Rows from block 11, named by matrix and row number. Rows with one number belong to one channel. Each number is 500 + 25 x the weight over its row's rms, rounded and kept within 0 to 999. All counts start at 0. Numbers have three digits each.
# convs0: first 3x3 conv (model.decb.1.0.convs.0.weight, 96x192x3x3), inputs 54-62, a 3x3 kernel for each
# convs1: second 3x3 conv (model.decb.1.0.convs.1.weight, 96x96x3x3, transposed), outputs 54-62, a 3x3 kernel for each
convs0.11:591522497552476440543448423538523516515500494525507499521510508517509511486477485488495492464457474464449484513507499497491479499498497473471467467467478499496501506488500494469481493467483488493501484489498482485493500504521499502518503503512
convs0.12:460447503491481520451454503516504514516505514507503508491491502497497501500501515507514481491507491488513504465457451467451447528501500451439445459450455469454451450475503496496528503498537511502499501496495490485484499488501497494499482470479
convs0.13:502505524543489489556499521497506507503503506511508512528500498518489494517494499494498493500507510497509509501480499495495518504502503515507505518504512503500503533500532498492511488484532504507503511510501513511500464492525469473497490469472
convs0.14:521499505519493489529492500496493483516508498505505502500506499510509501509505505502504500493500500480491500507500498498502510501506509502493483501501507501502524497497487500502492497501482520506500504494474505502497501504520500512521492501503
convs0.15:507518506505512501510513501486484481492491486500500496485482478480477473482480474497484471485476464489477466507506505518514510524523519497497499494494497467466470515510504504499498507501499500499496501499496504504502506506507502503504491492492
convs0.16:526500497526507507513495498499496497507500500522511506470451469514507510522508507487505485509519510489501499490493493528526517498491481516510508510507509456457462475471496501499515453453482486472465502496493510507506525510504493481479514513513
convs0.17:511490482500465457482443464500495490500499497503502501498493496490488492498505520501514502496499492486486471500497496536533522480479475501503505471472479515514519500503529495498513505507514500500499505500497519507498497480469499492486516511509
convs0.18:521506475552519493543514469583580557594583566504500496539531524553544536530531525490493491490492491489491489502500501514514515495497501509516526530535544509514521503502499513510509507506490506504502501501501505506507499498500502497497499497497
convs0.19:523514504498493479477469467472459465436430430445443448477474470438437433472466470530529524523523519516517515503502500497498497486490491488490487488488483494494493489495497474481486454464478504503500501500498500498497498496497502503504504505506
convs0.20:506517521464496501461490491451465462451465457478486486495500498469484475499503502518511502504501495494497491525518514466469473488488489493488487487480478526518517506504503497495496482484487499501502500502504511514516449451451484492495508515521
convs0.21:481479478501496493515497490506509509479481490504504507524510507520510510522519523466499543491497511499496509517521520492483487489487492455465469513510509504501500498448501475430496502454505501501501500501500492493492507507488504503494504503496
convs0.22:517515505507506503497492489506502500475469459452439430491492492495495493517508499512511507509510508507509509486491493490493494453454460501499492494493487491491488502496494504500498504503501505506505503503503503504504543546553507507515490492499
convs0.23:502499494521514512550543535503503502496496497496498498474469482454451465445443451559558555537536538519522530521526527513512509505504504532533530511511512507508508469482494446465478461481491498497494504502500507506505495495496497497499497498499
convs0.24:499501506502502509497499503498497494509509509510509506488487487501500502529524522466474481487494501505507517422430437475477478492490491408410410494489487476469473460465472482493498504510518493497495488493491490494492487493489492497496472487485
convs0.25:504489493492494492482528501545539532511511506503505507503520521500503503500501502479473496492500504497506519521515515499499502516513529500497496495493492498498499460475464496485491494487492504491488529514512512501501518519503514500492509501498
convs0.26:449492505484506511491500496504506502497499488493499493506517514502505503503517509504472469519499500521501502420424438458463490452463497471453460500496498503499501460474481494503501493500491498499498494495495497496495477480479491492492493493493
convs0.27:500499547483472505505464477512496498504494495517503505504500505527513526525508523507472497486463493436449494489482496512506513504503508509503501504498503504497505487483481498495494502494504517524516502504502544525514515507506509497496510502504
convs0.28:498499517493506532444493512517528525501503503493501502526529508525530519493494490515446481499496498501524529514510518485482500498495522481449458521500512500495497499492465502506501500498507508502504497493493490483484509510510497489487484469465
convs0.29:471487468479490473489508489489486473484482473475484482505506503497501494461482473485461530502498525504504508525532541479484493489496499493492492476476477494489485499470487465444463480476481498500500504503502512511513498493471495489471517507500
convs0.30:498496480486471454469455445513506499491490482486487485452452448422428429424437439504500506515514529520517528429425420524526517537536528510516521500503509497499503522529524476493492508529530512509506509506503504500498534533526516513510484478472
convs0.31:487481464488479467479486490560559535506505502495495485477479464462461453494492489455448485480477497471466499473465460526522510471475470508507509484476481461447449493481475486475479546530527507504503512506505516512513564568570509510513506507511
convs0.32:480495497474488492457465483486482475485480473483478473530523516521514509505502501529552543517543533514541530467462456514511508542540537503509513504505507506508509523522519501497499525515522509509508510509508513510508510512513519518518501498498
convs0.33:500489481497480473499500501495495475490487477472473469471473472431434435431435445482483475487490483499500494468470474484487489462462459524527525507508510507508509494489483467461457514506500498497495496495490495489482508507506490489482454454445
convs0.34:560511497572522502573520501524519502519515502492491486464470468484488488495495495513502483515500498529504510490488489585579575500497496520512507484478477495485479542537518538521500579548526504499499500498499496494495535533543505504506498498500
convs0.35:508513513518514513543535537489486473484485481475480476500496492483479479470471473510511496518518503526529513447454454501502501499500500523532537509513520510512517515510499498497489531528505519517512508505501506503500503503504491488486452450445
convs0.36:497489480519527529503505515511506496507503500518510504466465466475474478499499504489487491498496497498497496479491501499499500510508510554550541500500497488491494488491494497496498490489490530520513509506503495494497505498489511507503507499495
convs0.37:478495472489513501496532509488482488508505508522522523488493481476482460497497490507536527481513519496518535460471478508519535498502517508510513476480488486492498511504501507501485508498463497495494492489488491491490487494501495496500494493494
convs0.38:427516510397544540414570538484469478460480491474493495499498497488491490497506502514493484510498486510497479502490478479500558523499482512508531516491488522506514502480487512487478496499481493505509496520521495516514516524517509526519501540551
convs0.39:485479464474473474506505505472462454492489486512506500488492494487494495495497499507501497502497494519511511493495494497496496532531531513511510474472471439441442470466468445438432453448440497498497499501501491491491501502507489490494480477481
convs0.40:488502500445483472462500499479475468498497494504501500353353338396400392406409411556548518500496486501496477454450450491490484503503501532533531507506498499499494500504499480475470457455453497489487500495494506504504499495496517509508514510515
convs0.41:493517475485508473475479433548535515528512501497497494528516498511497463471437404498516536501495501524493503500500491534533518507508504537556567462472472500511510481465493472457497446428467479470469490482484510502508556523509578544520537511505
convs0.42:484496485499502489484490490506507504531533528522522517495494493504503502513513509483494490492498494500500496418425422501510515495494498484480483418394374517512503485485484498500504487481500505505500499497495496495491499499502499498502511507517
convs0.43:542528509511504492503488478484485485459465471471481487492495504474482498499501519506509516512508507517508508498499498530529518467464455460459453459457455525524524509511534514519542539535552500498501500499500503502502476463457484472473500495499
convs0.44:486513506505510473520533471489494494496501502478487491490474486500495492502494493505489483488484485490496503485475475495490500499491491514506510500499505498485493520499510498493514499500521473490494491499500502501493482496513491494501484470479
convs0.45:513490499515496498501495499507503497505501495496495497517519508502503502515511514500513501491500495497496496502499497519510502501501503496495500499500506506502506491489494494483499501498504499492502513503515510501515509488482517500499494485491
convs0.46:521498479519503494499493490524516501505499496506505500513506500520518503512511503490480489483471482482472481509505500535531525449442441509512511463462463497496494482452446498485479501483481487485486505503503505505507479462471488476487538531540
convs0.47:475509521493508538502506540513516525529528535507500503500500508505504517529527547434568492445520474488518492448478483501508511512504500494489500534523518492490485482492537470475509487493520506503502506503501497495496534499479518499482478473470
convs0.48:480470465483473468491487486513514515505505506505508512507508509512515516494500500508506506507506504507508505517516512521516510532527520515516514515518518533537537501504505486494500489498505506508506510510511503503502525530533524529531525529532
convs0.49:494479483502473480504464470463464483421425460438441473488489496486485496486481497502504493499498490507514502562556551496492494453446440429442460472481491495498504509510507491490494497498504500500499500500499502501500466470477475477479485484487
convs0.50:500515522484498497484497495508511514507508509522522522515508500527520513509508501526517517504504503495495483505504501506503501510507505502504502542539534542540539534542526513526511503520513499501501500500499496495492502503505506507513519523528
convs0.51:509501496518517518533530532502508503498503499471482474516520510502504502496497494518508513529517524529515522498490487512505501540531527517513508512512512532530528538534520532529515523517503502504503500502502504507508494494492496497497499500499
convs0.52:496493501493482492489474484440435438441443438438442441467467476480481488476479484518537537502526520497513503528528516496498495492493482491494493504514516502508511524540550505522528490495496498498499500500500506506507475474468497496490499489479
convs0.53:528515499533527511535543535505509505499501500503504502511518512495501499489497492450401428492450473503473485486483482477479485452454455498499500542541546495497500495490475502502488506504491490493495494497498493500502518527538501503507518528531
convs0.54:461498510423491507390478495468481472498495478524514501495495450518500465550518486490403565478459558470485542508494521482471505448464525493468462501482470496482479461457477472453487488465491497502509492496501489493498500527505499514494526531510
convs0.55:532516525506496496510495493501502513491496500500500502503503506515507515491487492473482489487492496491494496513508513432421421554552555500503507518512510489488489474466474467468482501494500499500501502502503509510509523521523511509510500496495
convs0.56:483494488464477473477483476444440431422425418466470463477481482473476478479481478460456451481482481504504507479477484461458462454453456528529525548548545514510508489490489470470470464461464505502499503504504504509511530529523511511508504504502
convs0.57:445493499467509508467499487500505496518525509500499493492504497500508498478490465509493492510495492500490486437431438518518525459456462493493495488488489533531538510496477525507481494487447494498499488493498490499501495503506498504508497507510
convs0.58:484469448478458445494473464500499499501500500504506504486485488474473477472469473531504500512495489493485478526518517504502497484486488464467467487494494486493495496494492502498494501497486504505505507508509513517518504507507505507505521524518
convs0.59:502506499485495492479489487502501500510510504529532527482488488494500500504507507494483468495493486506502497500492493504500497494490487517522523501502502499499497501501483481491477506512511498499499488496497488496498484493493489494492485489487
convs0.60:504501496526512502521509507484496497490499502492503511500504504518530520533542529483430478497478509511500532495493496491476484471462472460439431562558564501500501486482455509515503533540519503507511504503504497491489524538546474483495403409432
convs0.61:521495499554529525561530531500497494495494494498498500505504504522520523526526532490492500497501513502512526472474473511510512516518520489491492488492493457461461490473476493484492505499504494494496496497497498498498470474479465466470474475479
convs0.62:493495498490496501471490497552555554545547549519521522527532528543546544569571570478464480481476490492492499433435444449453458454460460491488488516514514502502503496495493494496495496500498504503503502501500499498497565569571564567567563564565
convs0.63:506513503493530523426500529489477465513511506518526524469455456489481477492493488488494525469483498471494499503464442524528535538535546503501505499480480466424406454484486448472486457472492500500493498498492487490486506501502546519504508498492
convs0.64:513495534498472505482451492510515517500501509486488494476495498489497500523528536487458506492498524524537561440420438440433451464455457435413400552531525496480478506501485505511498503509498496493491499496494491488485500524549493502514488503516
convs0.65:489486470519499486503463487482463444492465454499483478514507506495481486527518525466502501460491497447481494473477473513512506463473476505507510490488490499495493505502509477466490501486500496496495502500498509500496506490493489475469477467460
convs0.66:552534508510507505493503514489476472457448445431424425512502511449450466445455475464481485483492491500497491486488489499498494457454454543540538493489484508509510509511534503500510499495503502499496503499496497494493509507505492491491522524524
convs0.67:493505508456470471477482483496484471511508504559551542496493492512507504512504499481497499483492492442455470502500498494487481484477475404416424494497499503502506476488488498502503541543538497497496514517520513514516490488486515516518534535534
convs0.68:462489516447465499486506524494501501513529529536548539493498492503509498504505494496439443516478489529504513492481493518519534491486494428422435501498502473471473455472459516537522538544529494497497496498499492493495528530521498501501498501504
convs0.69:532544567508525553496509544475472467484481474487485478486487485490490486492491486507503507502500505500500505489484483472468471462467476497497496492491491459457457539531524535527523525512511501502504498498499496495496423424428415416416417417412
convs0.70:519541568491500515492494501490491487499499495505504498495494493495495493495489482472450477466456480472470489485479484445437441504503508487483481498498498449449453502495488524507500518502499507513516501504506500500502457458454458457451474470457
convs0.71:486505540487511534448508512475479490452456464473476482528532535503510521488490500567532486533518489510499479498499501467458459505496495530525528501500501490492498549543529538518506520507508467465462501498497516508502520513511509502501516505504
convs0.72:474442524498482548496479548487487498489485491510506504471495508435472493435463481553489498533503523534514550452452463502500496520507506505494492518502502536520519496546495479510455477509427498498504513510518501499505496507523504509505494491473
convs0.73:527504492509487463498466453492483465429431423418426419402392404383382392441445451492492495497493497495488494460468466499500498436438430488486488451452453498500501498499511469470500506506513510511511513512512511510510508501499507502502513515518
convs0.74:508475488551515545538499560499491490489485483525520516482483474480484476502507499515502506501499500501507505460456461512515514516509501488487485472467460413421415441463494509508526501474497527526519520515503490486479487489482498502494511516509
convs0.75:506523523481498499489519511486491497499502508502506511513505507522516520506502512509513499512509490504495468512499506510505509516507507508504522507497499529512526494505514487495502471487500491487485482478479524521524511496484519506501519515517
convs0.76:531535521506518516485500505490488483524520512515513510476471469501499499483480479498487480497491485480483481505505507499496495489482480526522525543545547464473481535548531532540530486494498512513514492493492499500501475489500505505506506501500
convs0.77:477443457496466492498451495491485490496497499486484481460453466471470469489482478460502529488521554483526566523512516519522519511519521528539542515515516521520518483472500496482503530493511517514513509507508502502511489486484491485477513512510
convs0.78:501516507506515509515521514523542546496501504498501504488491498474479492478487497452453482479479503477481501452451449514510507508497488504505511475476490483485492518519501503505498496497497493493492498497496500500498501514515493499501497507503
convs0.79:512498500520497497521495501501501501503506504496498498515512510507503503517514518486528498489498489498488488497503498507509509507503502496497498501502511504501509489492498490494494496498499498494492505499494504497495494489489500500501478485487
convs0.80:497496496494496500467482497508508502502502500504504503506499494504500498505503498494494504481480495482484499551549556513513520452452461492493497489487488494494494516512508539536537535534537501499495497495491502500500508508508507507507517520517
convs0.81:500502508513492509516490510500495502501491506500493501498497507503498505506502513498513501503499486505487474496494484505500500515505508492500506500498499505500500494497508476488503478498516489492486501502500513508505496484495499487495498484500
convs0.82:514492486519492488514489484508497498477460464460447453498489497497492500502500507505521520488492493486485488579573556543538512510506501453457454451459459481481480512507536503501528512508528501506513496498501494494495506505507502502503466458469
convs0.83:501506498507514496492494464529530512499499493469464450548549538537536526495495492485437491486438492494451503506500498533527520493483473506503506487484494507504508491487472496494486504503498503506506497499499480481481442463474475489499493500505
convs0.84:482485499499501516459472487504503503471466460482468457519522512519521513541542537525516532500498515497480498560547542511508508435442455460462466500497494549537527520513511504502498563552528501509519492498506480485494505506506483487487464472472
convs0.85:477503493483525505477543505506505503469473473463471473536532509543541516550549523514494457535504486541500473481479486523530545492494498451450472496497501502502505502509508505531520529567539507511513505509511508514520524520517497494491478476474
convs0.86:515527517498511511493520527524513512502500501504502502509498496485473477490485489512549532496500495489485477496499487504503503469455445511514518469474475555544539521519551478486501484498503503500500516515516515516516520502500506498499520510515
convs0.87:515552574507551575504553578506509513520521525517515516500500497494494490497498496515502443521509465516507467503501501554547548571564565503503503480482488485485493485505497493522510494524515524528526504508506502507505499501504503505507513515514
convs0.88:501549560449515537419503521528527518502504504500501501506513508506511509493500500489446489493469490495467489577565564509505505516508519502498497522506503556536528536520509518509501501490461508513521499500506497501502523533510527540525519536528
convs0.89:529503501507496502506498529501501500529527517509509503501516510499509506523536532493480468497498492480494486495485494536538544535532535472468475494493496495495498501510499527528515518511503523511508509504502506502502503500487502501491497499494
convs0.90:518537538492503512492497500494490481495495483518515509502502500502504503525525519497498502488483494473469479494489486482476471495490486505506506485491494509511519496491486505502490529513504487489489501502506500502510438437447484490494549553555
convs1.11:541473488508460488509462493532542521490479484514477469521538511525513500522509504480453496491457489499496505475478485528503498528529490482466481489500507454448483490477446512495491525487487482466483466469493473536513495528491490544504467499478
convs1.12:501500509488494498469477474504512519503515487517517504511514511498491496524518511501507532497499528506504521501500526503510499501489496494497503474478484499505503483446531497487493513509477459512458510523451508537478492505507484486503499517522
convs1.13:496507513506508517500501504498515489510519499482492492484478484530513510521500499470500496412530529462438501551517515610489521534517547491472461496489486493481491522501498525511504511503486509477474457523516467494521524515502509507499506518524
convs1.14:485490501492495501496495500486488480511505500494498471505510505503518504504503504538461501557495486493481553563512523482464499545503553491490490473475495498499499498500499500502501501498500497562521568467479490502519467491487497499499485513515
convs1.15:483493500464487491433457470501509480500502465500509477488496497462468471471481484509496499491475476510500498474478483514516514497498501498496490526530511503501499482472468489487475482485478477488499505530552526521519566572562532543551498500504
convs1.16:492482493470460469473472486510534503533540537472443442501506502476472470500499500502495505506497506519506503494504498503492491465482480482486472515515500489482464498506499505520504494505499498501509528496504509500496527529522530537525482490494
convs1.17:514519517502506505487491492488535482483508462483503470495497494496496492499498492464488494468482495476475465481483489477477489443446446550531527529510508497490492501500503499499500491499505501511501492514539493504511527506509504498504512501512
convs1.18:500498496501499498498494492466489438504520499497502482501501501503504504505508507507504500500498498510498499502501498495497495499501499495492489499498496500500500470474463453459453454453448505503497498498494509501498413430434430447445480493486
convs1.19:506513511546550544542542538530511508551518508511497471510506505519515513499498498492480484495474483517516507506511510502503500496493494508514500540542514495491458512511506517507500506499492500505507517504496514505485510504499506500483506498491
convs1.20:461457450465464452451445423495482496488470482510497503484484496468471474433437436507508507504500497532540522501504504481491482498508500484470434557555542479481449518498493508492476521503496509501483501484480501506483526533542509504514507500512
convs1.21:538525538515509512536524548501481477540528527490493500514519511519513511522526518517514510494502497494504498434455474550533551503500504501480482522514501524506513544497470512504503492496499494456554490496511458499532496490478488492484480496497
convs1.22:469483482492502502491498496509489482520501491504481467530536549527530540501505516535533522536529518554552541523536543524534539525530537500498490499498487489479458508515505503503501500502499501496500487497509516523530495482476496492489506501502
convs1.23:508522520539547542564565561542511554525500527533507534500499499523518517513506504493500504501514526519529537509512502505510502503517504505498504486475481496486491527519522523506508526505510482449491450432478453471502522510500506501494505497494
convs1.24:459457451490494493458473467531509540497492507511503521492482490486480491479481486505499497496493489497495490495504502496502499483486481480472469508495493491478465515502510559530533572548533478468472526500498499492494497494499529527547485484500
convs1.25:503496501504500502502502505506491496515503502504502491524510506503506509519548530534497530554443498540510500486517527496584539496518502485483496507508515497497496496486504499492507494483494503499503518516539502506511495510504455497498492503495
convs1.26:497479478489469483482474490549533540502499497494490494487468467491495500470485482515510532517503508511510507500497498516510507524520511513500492483446440501484473527485460523493493541502511502457523501499499503497482506503508510504499506507505
convs1.27:503498498518499509504495502525520502530504487481451431510508495519508507510499494498489497521497515522505536515507502479477490527544500497485500501491496503494485479404497494445502514471501506468511505457454522533496466476476518539501495501491
convs1.28:532509513543520525527524519498479595505516567483492529510491520519508518526525531469440498498482505483454486505487541471469499514491501476455475492486489520540522582411522544482498566517490468543496490503488511522482479462439499500465502500458
convs1.29:496497495505510507488491485500459476506493501503480495502501503510507505501501501524514508507501499532526518505511509504501493490499491487486479500500500442444449465455445413413404423434437514518541510493501526524557531526506491495488517509499
convs1.30:478488485485496495499505503489486507477464497497496512516522525498501502496497498517518510489499493498488473478459474489483492500500497497483483514497497505487493532525525533538535499507501484490495481495510488505496508499508501500505513508518
convs1.31:533517507493486481475472470500483483527509519499493501514522525499499501516510512503525498504508505476484489509530532499504503487502499519508511509500505505501508509494504520512521512508512511452503507483488503493505510504510526523527527520516
convs1.32:496498496482482476472461450490480487471466488492484518504502503492487491495492495545557521549552516529514500486480477493497497492499495476455480481459494504487508492495519498499507498500501500484500503495498497484474489483509481474503498488503
convs1.33:484484479491490488486486485492478469502488490503501503499498498503503502499499499507507504515513506512508504492498499502503506507512524498486478500482475480461459494493495496496494477480479492497500497501519478498503515517523495496498482485498
convs1.34:508514511489500500475495499491506520496504530506521536528524521502500500496495495497500484496497483462473479501506506500501500495494487497491488480469466487476481568551544544536531522522518491488497498488494485500500504507507503503509556544544
convs1.35:500502501496501500487492492510503500496493497488488494475474473493490486498495493501501498501501497498492477496480481497488494498498500487479480498491491500496497497494496501499499498493494500496497489495503494500502499499503503503520507508521
convs1.36:406405406408417415440445446497492499441419427463443470486482491482474479498496492522508510536514500496500507488494499494495499501509514480476473502500487503489483471466464489496476489499489497488490509497481505505500506517523482498505479487497
convs1.37:505501502483470470496493491544503502542504536461418429505507504486479474485465453493539497503518502479495490510531522510530513510520509499495488495487485493479473546544499542551510514532505504509516533472510533447505485495520499509528470496506
convs1.38:488439505477434478477464488506509481495517453489511434498498484474484466490499488519499505488487500494477480487521493476510497484491481496489506520502476500503515499481496518510497529529496490506494489505518486492497518485501529497487495505511
convs1.39:459457474470473489517526535439419473477467490479470501497497501488491494499500511499501493508508493514514502483505508440469480490503494516504499524510507498496483427420481478457505508489506494474515503484499514479465503504511458455474492492510
convs1.40:436456457443461468451467475520510523499488499474456483496495500502501500500500499488503506500506504508521514480482488512505517489489501509503500483469471494485491485500500484493486501508505499517518510517509522499478469469490466452487459445489
convs1.41:505501489494472456500470450433471456497532513477517525531531539499510513497498497495521526499509508515517498507523528494515521496522551499485479506493504511501519512508504484497514481499553509479521508517519473465497523479528505475543514508551
convs1.42:501479467518514510477474481526555507498499492496490458512509505503501497509506497500499498499508522516510509495488481509506503505499502499478482518503501497483479504499471512502481525539517441501569523499483472505492503513504488492478483494477
convs1.43:506509513516521524507507508507518512480495487494501498451444428481469457504498489433431420453456451459439436464442440487470456481465445533538547529526533518517530498496493514517503521521514496525516499512504502507503537541541504506506528524527
convs1.44:512512500508507501504503501548556535476497493497478483505500503511498500527541515498525532473492529541526479507496501528547524501508470500485497517503501506500503498488500506503502481502469498474479377560547526496487484473501470528519500514470
convs1.45:501499495500496490495490491484496485495500498497506497499499497499511499503524515517497503505477458513507488492511526500531545497504505493490487500497495500499497490499497490498498488495496485500476451411470464431483485485489475479494517506507
convs1.46:500501496497498496533523523504504527505502520487469501508513516499499500518522525492508516473494509440462471497507523482484484502504512504500499516520518488483469542531527534526519563558558533497505510451502510471489503503505514504496522506502
convs1.47:499491475500495478473471464502530442572597536501540496498499496493500497521544523511513506516506506525523510517506489502505495527515507498469456513481460498456433510527535505520508486509486471575495427577479481524493481506512498521529520527523
convs1.48:510527525529548547548563565509476528472433490496466505525528540535530538532529536475481473479484473498497489497509510495502500501509507499497499465449466443427446551541556518503514528516521508507546503493534493495522505491507515501520475452495
convs1.49:494482495471452461482471478468442450492478486475465488523509515531520527547536542498499493510510496494505499479483493514503507477472482487483470475478465507503508515497502509503498493484490518472529502458495517495512508511506496500495504511524
convs1.50:481498500497504502513519520496465502472437476458425462508508513505501503507502504479476472485486476498496485494503505504505503544555548497496501467470490451451478507506516505501512502499505505439507475416497491480540496492504494486504370361412
convs1.51:502517496506524501494497485547540559492495510508500514497502521472492502455473492508506495517527505519548520493509513498507520493501524507474467500475458513486487508489503511497502523506511494499461503503453464509427491496514484477506461453487
convs1.52:459456457468464465467459460501509480510512493506501492483483481495495494495494492516528527518524519527527517503505509503506512498504507466473474472476479492496500495496493490478481489469477499482484499484496497481494440458480465475497513515532
convs1.53:508508502508509503508514510484481487529520509453445426500504513501503506501503506496502502498505510505508509501506502490498490505506503492481484470450445453433426422410417424416414443442443511495498492480499470448482488489495482483493502509533
convs1.54:510496514501484504496482513574495537522508509512542498515510518502506504503521501517502500510502496517511500495466466497500477525548508489484499491495502491500509538436451509496493507541522500428538479478504502482484533547546434501474441518486
convs1.55:494481486498489487489479480472470484494485494498475488515512516501499498513506514460467471495473466504499493484504510461466484518510516521517516499497491502500485507499501491477479488488486525518530488457487494511500511510503503518508507512517
convs1.56:485492480447461449462474464498506526494499514488495507524527528496499501501506512454484478468484481455475475455475471471497501471480480493494496460463457496495497495511509499506503505507504473461488498504534479495482504494498481460483520504521
convs1.57:501492492497481475478462464525524533447466500485485504510516507498498494499495494506531550504526542502527536494540526497528528501519519465457415494495466507509495510493468555517493592564527447432503497487489502498481448439442464464474450453455
convs1.58:502510507505507505489489483545540562510504503484467463511525538514520535500502516502505516509510527529531537491489493513501514587581596491493484486488479497496489512507485536523500533511490522537500498503487521526501552538508534534505501498500
convs1.59:407398421404404421411409423498495496491475472412389381514514515504502504503504510508501502502497498509498498501510511496497498499499500476466447497496474500499480421409397451433414466446421513510513494494499509502503505513507554566561509518520
convs1.60:483463472490467482468445446520435545503478509485481488495466499442445448465485483480481515481490502496490503497505509492504499488504503484460464495458465498487476454443465512511527541511525511454554490486516498482527501494485490486494495494497
convs1.61:519527522514518513490492490470425463479442475500479499485480473499497493498495494489494487483495478497498482476486471482488494496492494495491501513506517501500509483488500496491500514508510504514509490496513480498510489480487480474473494493499
convs1.62:500508503507519509500511504574546595545523565513502530499501502482487491479487492525542537504522518503512512504521515496500493492493486454445459468459476498497504509498499506499496511500496501498531498495508518503524466444466478461484487475497
convs1.63:488481483491499498499513508476453485436406420447438455494498494473462462499499497491500504507497516510490498500499501488500470500509506496496499506506499505503503504473488503495500502491500500484514527478451476490505503501495485490485504506507
convs1.64:469463471469463473467463465511495562506500534500500524498482479492491482493496495546514544516497501520505510528570539525554539521533527486458485496476498495488496463431492519503547514503532431442409490501530512498489459469488481480504481484494
convs1.65:508513506500501497498498497509517483497499469465473480493498494484480467496493493481500496473521491490494499501491495503478503515504519509504515534504517520505517497486492494490494499496505516500500472520525507476517502502520500501523493496502
convs1.66:499494492527521508518523504477473456482470459504519505500502517504504506508506503471472488498498498472492495501494499470459461490484480525533527485483495494490502451480468501505506506506520497491487493503490477515494485499500492495533484489521
convs1.67:496494496457456452497496496474462469459460463471453452509497488483466451486485486523521523523513508500496498509508503501503502541528515489482491503502505500499499466459459450432441450436425499499511477484521495492496477485496471486495473489501
convs1.68:483475490500500509542547548482454470495493500517508519492489496435437440487492494501501516487465492499455478514508502510504499460456447468474490473483503503510520511518481515514498522503492537382538555465503493464493445430426488494477499508491
convs1.69:439452454461467460481479467500493512518501526499488508502498489498493480494488479503509508506505501498491483502504498491497496494497495530513527488480492486478489486497504499502506506508512482493509471479492468466477499501519497498512487494503
convs1.70:485480471493485476501499497508497507538505514500487492482471458487481466458459447520530534529525520548533519479481479488490487509500499506506532501503523524527548417422448463466481466474489474483498472498500497494503513517527502505507501506502
convs1.71:509508520498493498520510508511510477468466441512532503517513507497500491516522506506495521512477497515507507533541520506545522495520525496497498477446479499499511463445473490468484505468497520561497526525521493488494482489495466485525467476482
convs1.72:503424458490430474462444472485461506473474477505511482501510505511502504529519508523499515512494514497487506515479496534495492545505488477467534452467523466481515518454501515487493534490483465495481500486483474482457506565557477543513424495465
convs1.73:504508505511512509500496494518522492485480451495503493491494486495498488501502496495477471501493483451434444455477474423444440464483484501499500476464471497487498504507502503503501501502502501538500502495493499528564492500523493500537489503535
convs1.74:506488494467448453498469481521526530463451488447442461504507515490474483515514514524502492529511494504503487522522541496507497520543520487462462527518503514500500481459478470465469494490496515480519539513490495502511544565550551565562497499514
convs1.75:495491499492476493495493497477501481487502489504543517499505496500504502500495499516518527525552514503501537545529518464427464511503517502510502493488500496506499502497490488489486499484500518545493485442487487511502481491475517496499499506508
convs1.76:456454455466457467484475462447436473494493509492483489554549539499501501490479487439443461501500500462448449492496507435449491488490494544527520484471487507503503495487495501479505510488495499493576478431477463467497532515507526535522512514518
convs1.77:475482479502502509496479508468494464516505502442445445482476475526527518519519510501499506500504496501501502486475480502495499458481493466468480492491496510503523428419452437426464454436480495440474526463476487496554477501497500510543531552583
convs1.78:493468473499485480494476479484495512484495512485501524470474476482484484495494497533507500498483447515498492505511531485496506485488508493482496517516514503502514488493500500507501502504502512501434478503397467487439547578528507521507484491474
convs1.79:500500501498493500497493497495502474497503480499509492512501499501500511515516503507509517514466554508485504506509504497561506499524505496496492496487487494488491494500499493499499486482496487531493527535540491520513484500499477499497501517506
convs1.80:469477473495496489507507500446446465490494507482487505448454448427435427428434431501501497485487471488495478502500502484488495500496491511510522505505515523520535504488497508493497494480488526478467469432480508484499502493506520522551470459495
convs1.81:502502501500500499498498498505527487494504486499499494499500505511518517501504511502501524501512502516506513546494516503486496527472493495495498496498496498496499493491499498496499481489496503497555513665553497527503477482482487525521505544503
convs1.82:483484476479476468484478473507532496500509484502514500497499491498498492506503499527526521510508509534522521503503522511513530516515526474477471477475470478471474501508510502503506486484499485502498480501498487497496501502503496498499493498501
convs1.83:537512511510502507495494501508507498520509498491472473520535528532550543514525522507502511507507528504505516465495497475495474509514511447434467458454464475471465519455465507453461543482489484513503443500472466546496491493484441458452487499503
convs1.84:490480492484480491486489499567547574495494511459455482497496496514508516504505505524509498501501499505510515460466489500502499502500502442423441463450454494487496499456494473437477497464497512528499495509488507513488464469484451470499504502527
convs1.85:496481476501496494515517507519510516473450459480475472498498499480481486440430434497496496501501502498503502500499499505499498491490492484481460492490466511507502476421415460445437461477478492471499500499501479500497481486476475481471457461462
convs1.86:504504507494485486505509503498508489456459447511529528498497497504502502506490484493496495494502505484485498502498495507500500498500498512514504482480479498495497501500501502502502505502504495507526485544541469549498517529536443457471498501518
convs1.87:494492490492494491501502500500493519506504528513508525521509502502504503478467464537549538536554535524543529543531541491488502491478496492483487510503503513506502479468445473474453471478469509494485499496492504499482476490503514508507534538544
convs1.88:494492493482487490496507505497462498460430493480470512514517519497502504498503506519529513537538533520510508498496489492496481503506506509488493482446462528514519492474489494481493500507516513512509503500473510494482463472495444456480476488498
convs1.89:501498499497492501500500502482472494489502506504528508517520509500505502491499488490487484490496494501497495505503496465485467493482503496484492489467483508506507478459462451446457454451475513598467508467495523471493429443456510499516556543559
convs1.90:458447453448442451476467471498494496484475477468431446512509509499498498512510515499498502500498501498499499482499500486494494496495496459449433502502491502502481447419407456427413462448412514524506517500501515515502484495494486495488495503509